Rows from block 5, named by matrix and row number. Rows with one number belong to one neuron. Each number is 128 + 24 x the weight over its row's rms, rounded and kept within 0 to 255. All counts start at 0. Numbers have three digits each. After the name is the row's rms in percent of the matrix's.
# gate: MLP gate (model.blocks.5.mlp.gate.weight, 416x160), inputs 0-159
# fc1: MLP up (model.blocks.5.mlp.fc1.weight, 416x160), inputs 0-159
# fc2: MLP down (model.blocks.5.mlp.fc2.weight, 160x416, transposed), outputs 0-159
gate.383 012:127145118108095127163090087127146109122140096114105109138153164127150145187116172142093099143109109139115130146156153152146112145085106135133141159111144116126078156139153113106129124135140128101159127187111149090101124086109111129135139117156183156106114097171132106128164109163135142105160095150128103152144144111090162167121153115165122079107137101112153127118142102145148126144108089120126148145094134129148080102120114115152127122089113080128125115167142096160148120151097130
fc1.383 008:141134115109184089149123156158087139116089127158154116080053144159101117150087119138097131132146127155105139124111140128097113158093113133079119121153147118145130107157111123152150160155132131062111122136121087114120123143140134105118162109128067114117171168165095151147087123117109105141092172142131109136122085132121106131144138167104115111116112127127148129138098127142115123101160137131146115124179113115133092104151107122095156091133166117116131150094134149128160138134141099
fc2.383 013:124124132149104134111110107121100121115111126085091147140105116101087118100152119120145118125128126127167090123145066171119100176107127080153150143127174116154117162123127163125146156127184146089171148133123103131177133117140097154092100123125111139124132081138140135141086156076121098101145126116150095155130160118121145117112168122103153156116160160114132127130132115144071137122135114140134110103077123164122114127128112122104135184147144179140102141137167128134112092151107116
gate.384 150:128106105143085145106116183158087160129108125159147098133125138102209136158090111069134129170121149123172160116130143130128134144150126127130158108077090125118124125147112114145146117161140104110118164125131108130119109130139110138127130109131150081120116162097142129107077120168139139144148131122095158137079149111124059106073145117113115116148136170125116126117167148125113151114173155132162106120135152122125134167068148161092147124131109119122117112143121126145127159127117125
fc1.384 156:085123142122121130109105144120161186168123167132197133140121123116119154116148148130122090120139126092149135159128104073132141085102126134167117146179124098145116131121151113163105114129153117128105150122108190074130144092086116136134155104149124119087111123139151137107116117141097137120112126159096083140150110142170118172141127133115148179140124144101113133080105122130111105099169120131116161178165151111122156134102159130152100113103118102140115093142139104133094147128123136
fc2.384 163:123146157099132142124157064145133148140137119142107109139131146177156151109173106157133114152126119110131085127164198144132092137151115116096112134091119196167144106116104085124101107105105123164169122092132154161135124151127078133120135129118127077108134105129090127151081134106135077131131131130156162139137144160127112136094129131123136120149112131163168126144130112084118105140107131157126104132129107166151157127159139102133109117180153113068109110138111111109127125107138127
gate.385 011:121105088144127105142128110104113133148165159127158144156152104149101121089175098115123165117155108130078096116139141134117100120123068136124141132140117158093131124140105133136142101125155140120163159138092111130120137105122148130095118155160150139137087162145159107127113126138111142158116161114133138081093136155138112176159104122174048163099116158135141126155141159128122117160099077127126116098127132117132117069127157089101116154082135122150157121168134129120149138140166116
fc1.385 009:114123134132080158160146105120115075101121119148126139108080134131105109160103106175137171132149150151143125158124122144144179129164124105122099129128136136167134107094157154159144107091146148106120116072178097152125144137167142148131119101093148162131127105123086103110109121118117124154131145131168154100117103163101182123135123117106167134132083165098166148119178112129136102127120160112149083138123106168118144148141127136159145110146122118105138115109105113148160166152166139
fc2.385 012:075139102127096109184136114072157153135146152132115147132140140144122106123181102069095104118155100139125089098120137112102149135132131142122147146130140178084165127151132116141169123133146145135119085114147115140132145154124158104126096151143146141140133150114139103141085128159104121151118102133118161153085124142153118141158150156083043130092149135150134108145141121161132094135139126081128150117114106131144134130117152124140115124133173085124108160149192101130117124117126156
gate.386 168:118095138114161133130062114148140148155086127130143158118113097173131137123115148107135144137096070126127148150164092141150131167138090150098094126122137100121123126088122170123134152112105127161107115123149117130127136166143123172116167140162156131133098076143063126145135122125132149083130183161103117152123101105135136117116101146128124142154147126136170107119097138134120070112146134159142124085145120131167130151129138150109159070122125103154164079109140126137151116147105118
fc1.386 179:122095137137125105143124150115120117111163126108105128101123133094132103126119146119116141148096152117103107172175106139123171117119141154131148087143137114121152152151102159100100127149165115133121166120133140169115134106116109104107149167144166119106147160122108132128116137102090111115097094124157092102153107117099104131121105111179098102176123215079128164154161179121119142153140132174136142134098130117109076120116126111098116119135135103125145127156137185162140119144095093
fc2.386 175:171141090170124113137138110113137166121116119143107127146138153106092170140133110161145138138164156063154117088141115112099166135105151147119116113126099130104080148158116117090175138171123117124081101090114081116133134121123177141115109137108147157140105126121134197131144168127113133122135134096131142114110124131095112144136142148152144153119101137107146156136134100141139139134127065113117103149124143098092129176175138135112130133095144171120141087157136089096116136097159125
gate.387 010:120136095111161132153115170134135137121113113115137174106149130090097129132109164154154105167168122155177127146148133150083127121099122126150133146136147133100152150149145109094146137106119104138128169115160153079138132151094117145143076149114155105122139121098161132105100147141120097157140132096125154139128095082127152188102108161137115126092115086182113124144088157139112135109114100138166102126140144159183135097156131174143107109131101139119171150126166153102124139131129145
fc1.387 009:148123140154173154164139148138163118158128121105155134122080142093091148171142127063124104108131162157138128132137128125134120134095155129127137104099094170101157184137096130147151130082110135155122116141107112085130122128114174114125095103105106117118098136150127151089145123171117092108133135120116152172139142092156118113157079121128122116072103150130094097144115141105151143134157137125135168114093129166156129098159118126113108142171102132143154126149117144177131173130155122
fc2.387 011:092127108113126135098165113137096122115150116145185113104127140126120144118136126095126131121137118199096139128187137141126118141092161156128114121136103119072102085134114120142135119108113172125107145172141130174111138096144119161135085136146143143148126145121107150138147122092124058146148173158109117162078149134134115109082172115099140125156148165124168141099116099105124155156109140175124151146106131115122126110131117136174121140135108144126085093143141124144121093111160099
gate.388 033:156123106109130170160123136103136126110161057113122086184115120137126120153097172170129143106101125148081162134142096085085092138108137080133156142174105144116141111099143142167126088106164134142166122116147147137092127156107116142112152100118143132122110107112131109143109124157146140122115142139132113127121163134162126135106178107116154164130132143131198124136103143122137113139091090111100145126117099110095118145098136135127161152169103134103105160146151109097146116148118155
fc1.388 031:141086110134113134136165141134110132114143116135163139146099103115151128076113123134120113154143190107098090120120140128105112133104140089137148164160118131127125114096183153095112135085135121110166157151117115117121091139153078129144105149155130105090122164170106136127105135131182100122141120140115156127125139112116103151160141139123135126146122121070165080107156149119159063166125138147076131140129187125082133149087136100129154128161124132116127147140161110138111156128150114
fc2.388 031:140132150083124114140128141135133144179121165156083152096147111179106077105141119131125175108108162114129178146125130124112149170086068142125117107104125142116110142067123129152162099114119151117151095101142124125118114139108117126136167130142131113158162135121104148091127121145150139125130124137094149136139137142144080082119140107101120125070129104117156158148144109098132124131128149140141094183104116112103129161150150139098145145111154204111138095137157132113142161117110112
gate.389 171:139098134150073092100112135116085152109128087108155145127116151086139171094143150101123091117159120109159121141104100145169122118177163162157110124158147095122147130122126124086163112136167107151137113128129110144125139145132092128103108152153145123163116090153129093138137143190165161105097118133130156098150131147111122107101126139108120112171130128116150097136124155103124097140140147109100099097135156109114148111117119079131113130139150090129144130149132162154118163169161064
fc1.389 188:124143090164139095140147135117114156154166112157078154119130143123119084143167118131144158172143141108138116116110069082092115145108083143129147128139137118103120144110113163104146148102085104146135123099137123147145123132127142119105121119140155155153059149123163145113120136115103120112131132106112116131133118148075089130152166125159150155133135101100164110098105111141160123139147135151152162154113119080072097183119139145144135122177122116099121119139175165096128145119117157
fc2.389 170:158060087119188159100146172128103097114136162097093160135138121129120124120118142122114114125157133168086078139118108101163164101182123132183136078129124128099163134124164131144168096115124133123137128133138161121126125130162091170119154102168109133099096098097090115122109113106125158110152111102110147141145160119123143170135147134132140147137152131116132139152133118148113128103146147108135097116112138182123141093162123094131152119141130104137154109096118112142142096093097113
gate.390 145:111146124149117202124071137104187131116158117158209168185123132112149159139097131133110110083111113118114129125093140130124134124139126104124139114133109079139150102131156165117128147120080128111148151129101135123168117094141125168164093116106119098133128142129114122095113113101097119154107160139111152121147092079143114113123110117142142118153129093135160147145142171107151168111160114127139107124140114089107141112086121142123146123136137128106128119169083143165136111162138119
fc1.390 138:089121115111138145149127146124129168177095128142125121142103127167115097132116181166057101093116163097143151127123136101144122123124114163117145078127105105149102131131135123184124139094141108121128134181168110105071149160140145122128099171147132115148141135149116115120134162133126127139150149133139129132105148192125107125111120100094105135126093107138094153139107116119105113132127131119180134136154130083153100108077117152110085184114110133103128152125112147132094164151123143
fc2.390 150:149119163176182117170121133149105158197103090164103105086113120127120082128130120104097129118128155120142108131107122100086133087134151154152145108164125131127170130160109110134122140125127116136131081132145168150168096127113144165146123172145118149131144117110137102103089102124146135130129124138102123116156134103130142116128066129080148135139132123160134116142083109116150134121114117109075128155140162178117114095105108122113090141095140141115152122133164171160128158144098100
gate.391 179:123085094156102086138116092114111104147135131131144138123125131109133142119136113138088093155132072084126136140139145100135126173113144169111146150149131102129091142155114137147138147145094103168132122147132110101093099118135100128102117152132115144145141126130129153156107148173149128141134148139142144114168158130126065145129115155160131048142130155126161114095141151126130115150142085103161111115115145108126176112159133150136117091133192140127064127094185123122133163116114110
fc1.391 164:140168115115124170132096111109132161098124125106135115172137133155117168099100116125208129117103136151111154117068116141154148054152154091167103101143124136104166121130128128136139148136152163104135113111078123140138159126134085153135150127158102132181147132132145113150120121134094111100175124133096141179135109100105109153132099100100124120142129127122098128167120139114155144155123108109082130114113134140131114137133137111120118144109138113118127105121098135184163180100146097
fc2.391 165:138090110146151132180091166153131111143121098157156187150156145158120083151111162167126188133170112078102089136170094133162104108153116153105118138096117135125159110159120106133140143102115082119176113139160112137157103116124134158144123135104120129137133134142133128130133117131141168126093136122135119145173091112129089126119132115129167149100133148125131088120115141119100157128116082111143129102072121105142096113140157117148137142114099150158096104103139097105093146132094134
gate.392 012:151112168137127094163124080154089103134110118125098107141135126089142110136115139139107149134165141098143134152157150112107196104108085136180134157143129127170133099107146150151104170117136114153113112074098108114108138128154140109141116131139139168113138086099167116148145125141143124132108101175095097152102121144123130154140168098155112083175131137147114111141106157166115134142113150108121141085123095130122152110105124132108124179123135165101091104149144150136132114180159140
fc1.392 014:157118091123150130129200131103191134092135118105141107119145141135133106182116137117103116108103086120116126092130118125092103138150150141153102125104121101162111131126157143118152165076132120083130154125103119133137098104119106142149153119136121194123153168124150147142160082133116114112124143128134117088143135119110140117130145124164120133115141106121102090152120132072069132138133178122150142126124089146134125108098146154070100078131151112128159122158166145157097143140110131
fc2.392 014:112128145107073127123112114157166114164133203146125142118101133107090103107134181112104125122109120130196140118144084127115119102098106111132168159122125146176118137180114098127116132084136139104140126144134127136128147113131138112151146083107146105122131148120172127089129130125189201128130121117129142124118148145143096157132151120117107142088120129137087158097081153138122134123142125142147103157117155143132164139118108152137117110151085176091125126114133090166134116116128103
gate.393 109:121126138141110131123062122140149103134147110126102125092128129107097108136138160161136159096163080097106135152118138146124081142168152143140158170128095147131106092204148145155134090138127133123108110178113083121138132173124110135121089103084121131143112163124119187134111138139112187104103121125135128146140116144187114130115163133126122064141135109145114119136134085116111126158118124113133134123153099109080122118112126108141130101124118159131180161119158140145115120153114125
fc1.393 110:091102160161113123160102113145174127132168138133114129137133113112105114147095124140111107111191118090130158139122160118159114128153123123120129124128053123145094070161144143164148115119106114121116078136112109119119137127166135135162131134112114123107134142084133166141149179162099141166114138107154128138126139096183102133118143149090150089121147155157105123129139116072099102099131122111153146176119116112102140107087150131159143092129146167124166118151146114115143099094122134
fc2.393 118:144145132130085160135133114136144163138138120109089112122187088100110085166177146149106094084126113114121139092178143108146109183127118130161137047146131131145120141098096135108078151157154108146136139110119104104141137139158151151165109167116145123160099118111126100180113131091125106107134125134111118133138133121127128117107163122140114142138115139169102122084138112127141079137128149136105124152109144110169126103137157126137119099103132099156172148142144113114154104080144112
gate.394 009:152163148142107144120134138117114151179140121102146100116133133172076157106146104113117139146128117111089149118151131117128100124150118125123130125094126137125149135141101137103108117138161107131117112126191131157150094152143152154174137069124122121176145181067136062144137138105143142130167113099133129127139120136091100113125098110131098130167124124107135132162157161073163124092130139137180142138093087157175109139118141125140165127128142149144136149157120138156088155109112115
fc1.394 010:123083127127167120104098100136124097091142114134133163147122126105106137132119126176127112101111114129073137168125164138157114184109119115126132172120144177095121091123094140129121138111098094146177157133141112146096152138164131120144142125107118103106139130183124155150141122139143126134085156185125127108179095138131133144131115115095098144112085134166159138142126128123151172148153097120119158144116125150093083165147162149082116179156138163141147122142140134119124099147143125
fc2.394 010:142164136170137130122074121163141116151133112145066113124161139162136137116118109126114119133154099116148116136106083119151126145114135125187173107144132134100105107187108131120128107159113142135141123124179119063143086108146113150124121111161099151138132122138141116105081098095137146171119110102157114141130120146056144129115135149136127147128134152167139093138113114131160097136150107173165122121099132120125107126132129120125117117183165114098116082168141153129117093099103156
gate.395 156:084115133160124117150126102111144123073097099101120107122123108082125134107121079175104096127156102089157121118140145118129196085111129170138135128130110121167154143115086119140126113156142069164152144117152153131149133151119111120125142111108170109123112157135141122099130146136128152110137152142136144107123106110092127156105124182102118113116136132113112128179151157130139093156152163137123154131147116093120090114140158113160148157169110077135118160115114173109147118156136082
fc1.395 163:113140137194156074053145140151140124128131105145165094125127146129159083136110126121130109131140117110124148150113131126140076142137152142115148117128146123105111109164126119121079115130103136159106133091127112122125150156125185129134147139144111074152054084137119140194093111152124102150124149142121092093114149157121145125173109119083147148136117088165104130143119151141112133126123135097132183104113144087128146129146101151135126098134100138116159130120148155149135116149132122
fc2.395 165:128143125146143119129085101130146103152115114103125114109128127154159112106130119068106114150078137106131142139100163144133110160133149164118148111138163162122143103122148141128155125128086157143123105140110105137135125122097120087104120108140118126135141065100125122094121160186159094144143136117106110114154155161130150124102119153120124130170191134172098109114104140112178100140131138156084119149124141102127129123102134140164078143141121136089132105092127105119125152167213146
gate.396 015:145151172174154135125116120163107106126157126112104117130131122121169128122086144125124095120156141116116118153140145092130130145119136104158066120138144197094140098127153167126117067163085132162081137160111096119136112154184138126130108115150143141119111085155133084134129116106088113124124120152108122101113171119161141124131143125092133092173114127080134117121147078098140149143106138091172137141127120130117101148083134118078121129085137126123136133122137138125170104126116134
fc1.396 016:137119082081144111190147116128130161142125135106101126144113132130118091118171092081109183121132119124104108152111102171129138125116123161078132143113148112103143168101144120163107112133127124115164159075101113125136141106106133123133155099082109123130142151122138153101114114134165131126131120143159112111125078138137155075177126157103136141138105168111082108123164131148118145104151129116130150155119101168131135098149113124180141105184112165099130141121116162110152131115137162
fc2.396 017:153103131121097134142114101130132131121101153126152112114151118126114120110185142152112151125130150060134125155064107146157136132096094114160125094134119140162137083072128119103130135148125156170161152083161137155116122162190113156135131114135118109147180136155064093147123153101146098115144119108140138126097109160133140139159078081128156130160164107105125153151116113129138121156137118151098139108129067146099110121157095132136153149112154111122121133119134128133125145105120141
gate.397 017:125124142129114140129082120133136144109183152108118132117106140117083195083125117081114126158150159147131139156131102171130149123110129143144104109179104118112157129176125194136105127169131126136097117125163129121152156134083131158108099174128138111115156113143147127087122154152164100145109103134116146089164100123135126107101086113158148143145130130160137095103130131108160118107107152108105114121122122203109118125095158124122121151119125119133075116142146169128162147103121137
fc1.397 015:152156143134104090110100149134133135115113131116113124117187106184107142105103176094093129103139128102131079093146114130132090154138134176115178115146129144130136137114138117120080111138145170144108129171122080112107139141113138097134146097127126120113106149157104103124128124125152111134074157107175100123139141144119120192160104140153107123102096144118100103126133153140095096109101108174115069119108147151132111129130121137154121109121109103129089123140133100145156165135188119
fc2.397 022:111126138108094162117121144164131133117123101183107131107073152160142110134106090136143119122154130119162132104136140134080085110119084102177123114145133118100105136138091128098140133125141129133155117059109142140127157159165108104118130129139118176117180125123098147138150132088149154088134125158156102115143099116118116114089136112138109147097143099111140150137139150119134102121192107101106120156123108161141162130151107171127161159097161078152131177121130130095131148098121137
gate.398 170:170131159134087161121154103180111147106139141115131159106154116098187125123137132133105116145136144151063090154140119134108120140118126132136155135141141168142082120119093090167117133177103133176152136120151121114113112127165139127108150106141108079126088121076125150135096116119111156131089111111151064120158099142138122139127121137125110160133122151159162160156138118106123154087148101104127134109133105113120149157152114117134167111120111098087137145158119162124135092096091158
fc1.398 186:136147116195114139098125146116112153098099115149116131111121125109107101126139124143142175137159112127128143122104172177151146105167119151107122111096112105142135113081128147144101120135117132085113180163165125156138105128114100103181109103130148138176110080091123104165122110111142120113172149122099119111099089171131118113106129068095130158154127150137143127153166124130131089135118129154116155132137146123144085159148131172123103087115134143190136156115109127112102117125125114
fc2.398 188:175139134111115160119139121098128154150129158152102128140118122129118130142154139114162108106156146168163159073193139089136120155133165100090092158124107138152100112140121147109124128116178121146155124136046077151138097087096133138138106110119120156132124129150149134121120104135141094142129108099123152131110089152135113097143073133140108143137140184117165138081125171166100104137113145111106146104135096137120119168152163118090108129136121130121119164140117120100133128106126135
gate.399 008:155123073123133141119111112143110156125134150156136142135089133166134150183144126114108133093151175139143131144099116081154113122159136108125092179166137112139152127163163152136173116121120133156122159123133129163180098108149175143114144128139112100091107131084112131086141154119113163142129121123107083098182142132066139118122120128174118120135142117111121100125125106108148122144120158111157118125147123115107078139131091149073131104164100136153139129103109135103084097150130127
fc1.399 007:117103104091105121147101143133106145127116142143159096131103146120063146146086104147115105146137110133139108152123152132085159124174150164116131137106150127163115157127111164152126148130148121165131113143128109108130133166115137121086148137153104118121129089146132137139125118067086121100093081154164174105138164117125136089126170135118095127158139158092143126097150129153215126116094130112104105124106169154116132148173132130128096148150111169120118123122101115132088138120140104
fc2.399 009:151128148131099155201105156149116153167141152145167109106126155144139110151114148166183135111115188164140140092145135115137126109141153147112160148136094132179133127127158110161144095142099101136136087129135102141124172125143165127127114061156138118148123133134128144088156069135148104138094138116129096114148112097153118122099123077120143133143114113127102124132130126105147100139109130137110108129117136149083145079145133143144140113129098128097103085126109157119102103098129182
gate.400 083:142165098144153085144118100085129120099114131142136167134172141137151113086148171101140119110171117115137099105134122106132137148145143071156120141142136120093119146086131140123119112124125155142139139122087205110107089150112073154146119198162173096128136141076116151168106107109120114129126136138125147110147118112179121147115125101118112121105133145138135177137093133132120146140109099151113129119150155099169110123112164154124126099142115097160145111129092132152114107146115100
fc1.400 070:103139124169156138152090134107104118144116143137124132143137098140130176127131136154117132133122117109114139131116135144155122129142154114140152164116132113149106154126148142148117098165116084138092154092158202120107141134104087105146083171173138133109145083079117169172123111123148094081127118118109141146132121099145146178105101103092168117111133129116165141170132126159122109133113106142171117093131142135149104124097127175142113161122143114103114074074102099106152135142125115
fc2.400 087:117126164124104167129137150115103131113137111105124112142118171110095083152124114168122123120111110136129130134130144109146148134158137143119132082103069114101146110126113164113128142092146151089116136133078115170125130121159120184128104125086130113105135140101085112201145129144127123167128093103165172101150104107100092175134158128137155117148162163132116133136152133106128127151148114153158110158143112119088118119127082141112109126070144167133122104103146158104145126166160154
gate.401 007:075102108105112133116150141111164150095119169161124090118148136128159144133129084141207129127095118150178152148107091128118148122128078173136102110108123111101098115121112136131111170114130121125125142128134111120129100104131138116115156136134143135139121095128173138096094130113138162150115147135047122131120195100100164116135115111161087110109145115115137113119125135159114152095156132147069141114115136099154127113132123092138137178126122122128119129091104108132104126129121182
fc1.401 007:146119130109128113125124092155114143164202133128129119139141147105145129134121114137106163164129171123149118162093119112142145176123142163131130106124128129100150141156131092117142079130155114166137145107141137132146144103144108121141124146095151135092141134126120127091150097193143102152120121139126114145127103095139145122148070150131136189118177096136114161110097143115100148076102119121142083131144156132103153170125145138207123127129089126127175117128119168140130169130119109
fc2.401 007:114142148110122156115141089113125107124117160135094121167141105106121138105140080118176174138128152174164148102117164145104119114172137130086130131146168139130141134149088169106150160120125101148122112136100114142079135093136136103181142132092157121153129117143163126124121096119138128107129133123128149109136101134164182125167130129135103135116156159078099072139157110146119152122123151090142176112130117126117140138167118087107110101127115136107127120102126124056129124191132131
gate.402 172:161160102173114152138144143131090110154106079154143119167128149126118089145177160167132149111166102110108136135138145130138153137140140124100116161150130161146123156126068149107105135136117110161166131096114126129101096115100103119173109117115125123160135119118105097119146105119175093090108145133158154118091098079134114142167102102134150114107182122121129132171107142139123137152146128141108105127093114144122092111131139140149154109105102155162091140098130147057105109145119142
fc1.402 175:116097127177146146144155152114122155133123128145128157141152117131091157111107095102176120135105146162152071119153144121077132124128122147138136142119137093124126114135178121147171142146178095149087157163108163144123130108131142143163098107142149152124137129110153089100135145130140153097175111142126136093146124134119144147098128129120153138099064153136109167108129109077124115121094147054094099146150096106087116154128116114107138106147163171128140113111142138115119115093141128
fc2.402 171:107111158140093125130121108085095157123138130119159108137118140125150131130113111125119118143157123120112152121121131117176120143175125109100120098132167125147140131160116151111130098097146116171103082142121154122166128128118124078140088144125121127118145080129112117167079150101116111105128128121125129153147186126137099095145167179082139073168125091173161109116163131123088126101133164138134120117138148085161136139122081167119133136106151144138129150151203100122124102135142119
gate.403 020:125174145094138119117143108125122097102171118138098115145142130117147123134106133117135140141160096129129139173107152110104135126089130116101127089137118142201124131096128083112131181135090130120134129120152118157183114136095149149140085086179118136115132137111142138120143184091124133120154112119131123114165090108152112142130155114092131143139129145135160122165145101106193132127094123158159086099111123197138128107110123151131123105135159161162103134122124105078108161129147134
fc1.403 018:127121127103106154142133138149104130148103109158131146111131110155132107116173182151124166132107121141122127124173130121133131100132169138149081148142116112118107162126171195152103145093135111127095091125157120116135103136106127133134152154105114184100108077098101126142152100124121162111152130143153140168110091176142150093146085179125126110120150107136138146153139115172120115172123125119092141124099122114127085155115141139135106146138090151129120125083093119107149125165065122
fc2.403 020:143158108143175105116125120121138124141117131150128132127113115146150118106094138136140104118172138105167145121093111099086163081116133121185171141151117147130137167112137141110130118117118149134155140126121131120099138123123125074126119090156088123080113120114135162113169119133132124133135113155091155128125120107183079171157119101142113073114148102145166134122167113161151170110145108123146120105146112100111099144103142089105135128162121125077110129145139123143089172172065121
gate.404 176:117105167118119130111123124122099095188129086140159159162118147133110167111168152124107103119117080125100133169080133132120161117087149131099131131146123119120125140131182092127136089138143124157162156103156131132122134120113157110091147148132089140150092134114138103123145166169107162138087120092062121108114119146099146108148083135136111139111130144122137132144116147129118129145103119163062162129131158142168164154080121115118130136128138157094169101129109106150152115107135153
fc1.404 178:147112145149145164119170129126121115165073131155160112148163141135132165146111092139169160157147119133125140098130128118115133118155122120130158116083149080147125102152119132105115131115150154090135118128085148124127101096138121136146120163102103146140108162138113122130120124119125156111112076084153108104109122129108139138097130151149119100172112113081082108143164118156144096131130120121121115114094153120138094119132087167120114140145126084067170164105189127177155118138157167
fc2.404 171:088127146107134117116160114143133114124201122127138143083117137146140155121110101143096104136138154160100115113143151141131097142094130156133097159130108132147131079129101158129194137119129117147108118159112123168133125124098139109219108096098138147146133160074136112139152099110131082123139108146119103124143119115117123129126107151151146133111120142165108121124123069141169138120141130108101081142141175140090107181133131105122137151105111153144138108156108112096130096130179130
gate.405 172:157115111120128125166148187100114175082147101130106137118159171081120114138138151148119151169192137109085179142102093106158140117128137135122095157129123159092119088111111164087119083092108133132166173104128140167130110108089110131119123115132096158156099105136132130104086112117154129147156105125125135129171130121126127155148135142133130127142135097126121082095127117136136175089135142128131128105107101148130138110135127126096136125120145129172141090126170121137111174134152091
fc1.405 186:125158132123109136157138157083148096144152116111131144125154158131172150145119168105148126082120143131088150144149141134098133144114086113129115193088144080114112081133148103117079150131166140144094153115153110103148128109169147124157138142142140107128160136125155122117124108155132081109157117128173146110152060131121122117132149111106158103148105167105118151087146090122088135139113079134136112142131172075103141137102160140133132103152113141154108146129107137112118125127150087
fc2.405 202:139148111131101171097147116143087117129110140129128174145146099092137138140116118108125121144130178088129142147154124114112110145155111124157110123153143148149122120142146131113130127122075157131054098182125134123059107098107142116120114115125092112144112123095140157165148156120110082156156146116092089129115140137144151173108126123134109145087119155097129133111111116181174144164118150097122118104158124152092126141118145142123111152130191144138100121142134135112126123136181075
gate.406 032:170128145108129165119119087129155147149101112147166165121091126136121116160194143160116111122102139124125137132124116116128131124139117099128102106123132121139090127125139148148103100100139098132082117144132137124119142140088104118133084103156109128108091157135137115149079103166159169102131174099130110112140125200148110118141139159174125086100167124095117076115119108173136124107110095110153140135132111119121103101167108149143128128149144170156136106144113136069131162141093101
fc1.406 030:152132100099134155124176108133104158120111111134132118117109077123126116149100155124168178123137156120127076083144167167102117141083116121139126141143154146097168133131152140125124166183141166141145154152124119120121152085111128140098127145131139164137145144128081080115169142122127078112099135107114163154124084111132117123093131099186116117157127119137114090112142140111126121172127141101105111132106130134103104101094148158141127197136167119101167111142133119149129145108124112
fc2.406 038:106138127171138134100137092141163123121162096131124131143066114129096150120134121133146123064156145139070124121138106146135165111122109116138106136092155147123122124153133130103133129138171109110140078161132088103119064118125131144153144133152128181134109156105085124116109105100116150162136115115137123111080119098169125103086134110127132118164149156093087123101168129108151149126139162173160161154117092144152140126133134165126124178134149153167155146138126117092121136150105125
gate.407 186:119126158160106092095097140143075109143189136118123109138128135137112126126140138121083185106130136121058136140122114147121147127123123123096163147110155090128114132087158089083174154139119147151168139155155142104124076108109171116120102176110135149143168183127136140141128124129100129106125121139125110160127158066132111123117107128143164149151108143148146148124128134131126125151162152156121152134155110094142122087112153100126140130142107131125106151099094073119151091116138110
fc1.407 184:118121145120138121118149118100130158114095112091125106143068128112109145093170124150113100102132068196129152102103122111151134125126168119140091150141161119152140131128145168130074137145138144133131112140120108151141086128142119163139144127146172133133128134134142134087136150123147149123113105124190117110112134085135111118117167097161118152122126151138113082147106133092178112111077125074113114102144153145145065187130098119147160130144138127139127127139152144134105146122161091
fc2.407 177:112132135105145167120108153109119093119146112116110145098093112115134115115116109149133135075162104147111105152176101152159137084126169115106135131101107081130143125119155162090116103134145118096153111102140126124117137121136158133143127083105134121170128124099116149094159129176144117115136135131126102151102159134147107094111106130136148153131115156143078168122116120097169080155117140122103086128162168069126163174120142118140154127105182161122167162137151132103117165127158148
gate.408 018:128145120133156098125149138170133156133170137110123132081157127159099123128140155155093133113149109113148151143125120107100084197129118202121105160143135108141142102136087104141108138139097090098086125129104139104121147131103137136126082108143158109130104189105168116136090133079134121131096127133140105106140102175096132135111097153142144163171150146115116141142117165153136102118084108140113113128120114122131153150103120124143125110119119114099113174130103128139144095104091184
fc1.408 020:086147151156151120096138170168179129103140104156094133116135138145132114103152105144107128139082084107132118095142095097122145146181148138108160088193134126155141118119122094110178119092121121107153097111123147113134144144110111144181150115130136135131101140145081094131149111118054131117153135128156125135139127175116130173122167118151130135115122133112131121111153157131130113106129099134149121133081128103135119144123166098152119125104160157147098158188098123123127098132125157
fc2.408 020:109152087114111171101108113127155112101090129125152081108104149122125105116115107172146146116149146139139146089109125145109073083183070131157144152129145065112092154124145106121138135102146141133097131118089138144122119112146123113136135115155140138106122088114088139117119167126133136135141121130130166104124147120120150126159147093175091113162108103132140183146150123114106152158135099157123118146099108158096130109186156147127119175127153138101115186126153123118113148135102128
gate.409 013:168130141136129132123125134113139123154152114155159143081109167139129108096142141121113168136152120110101081121101090169135125082156147169117154130072141133156112097128127140155107199144145124161051131139118127125136139117125105139173121090158131088108110141105150129149079139157106148141119124144174162150095134135118137090156137081155104090169127129139118130111131097117097106144116132102125138138156134125166136116099089092145132105131130087150122160155128136127109151141158139
fc1.409 011:137108118115137141152152123149166125172144100104143076093100127120101123140147143130087133154093134135102130143142086126150156106166157137171129141131123107149138149120195168139118121137121144110110083131122108152126119119134099162116119118172174131136149073133130084165091115102157128103135117120157162115130135165127133124129128103111163144100093120115149174126124095172157134099168183126148096102123086162125141129088139106151104143080164127117137089124105112125133108136136117
fc2.409 016:158081157151154126186127141132125135137182130164146114103122173146130131125144163123145153140157138129103144099083082146095138138113135142110134165126117143128134136112114123162089152128150150104104118150117145128165095111120101112145161101156130147129144143087132104121124090089103114098143132140154136155123138149141164093116120109093186129141103186138143126091164166106078122100132096138149135140146104092123109130080120143107129103103121085096104146138127145106098138088133172
gate.410 175:130121148151122137115138179104135130125116149122128145154155165110143112139121097089171167122118155111163142167132103109126126089158120087099124119145103141139109142145136144159119153091106138129114133119141158083112139117118091127109141108123115147076142087099132160152136127132155166127104113074121109150085131120100122120112132109119175160148135162100102170093101145126185128073110143101168162138141096118136115116157100120162165100152152110138148142125140060136152110108123157
fc1.410 181:119134129148148127131126145130135157133104112180115129100147125162157149179115115126138102125130106178118111148140129172121095146121071127108118133084170121098076101104154071138134085141138139151135127105134100124104125129108118097137158160108170141144111139111168122100146074103110157133167136151142160121127107112152169120137148144120119110087116094159114170143134135091123150104148126163100153118105097125120126176099093182117147120152103162111119132133110137146139080147129095
fc2.410 168:161170112115201147150104115127112114111161136106137157105121125134134120164122142149130113151115145114133118122140155149149119132109118156131089123134114112076131087132131124083113147128133115144141141125161163087092130111108105133120091138124140073136122131135137083138102154101083109111110122158113132103144129119116125166123109109210146152119156122138102117142128071176110138155158135127094173145152134147078164157173170130097149113127137125126125104125063113110142119131152131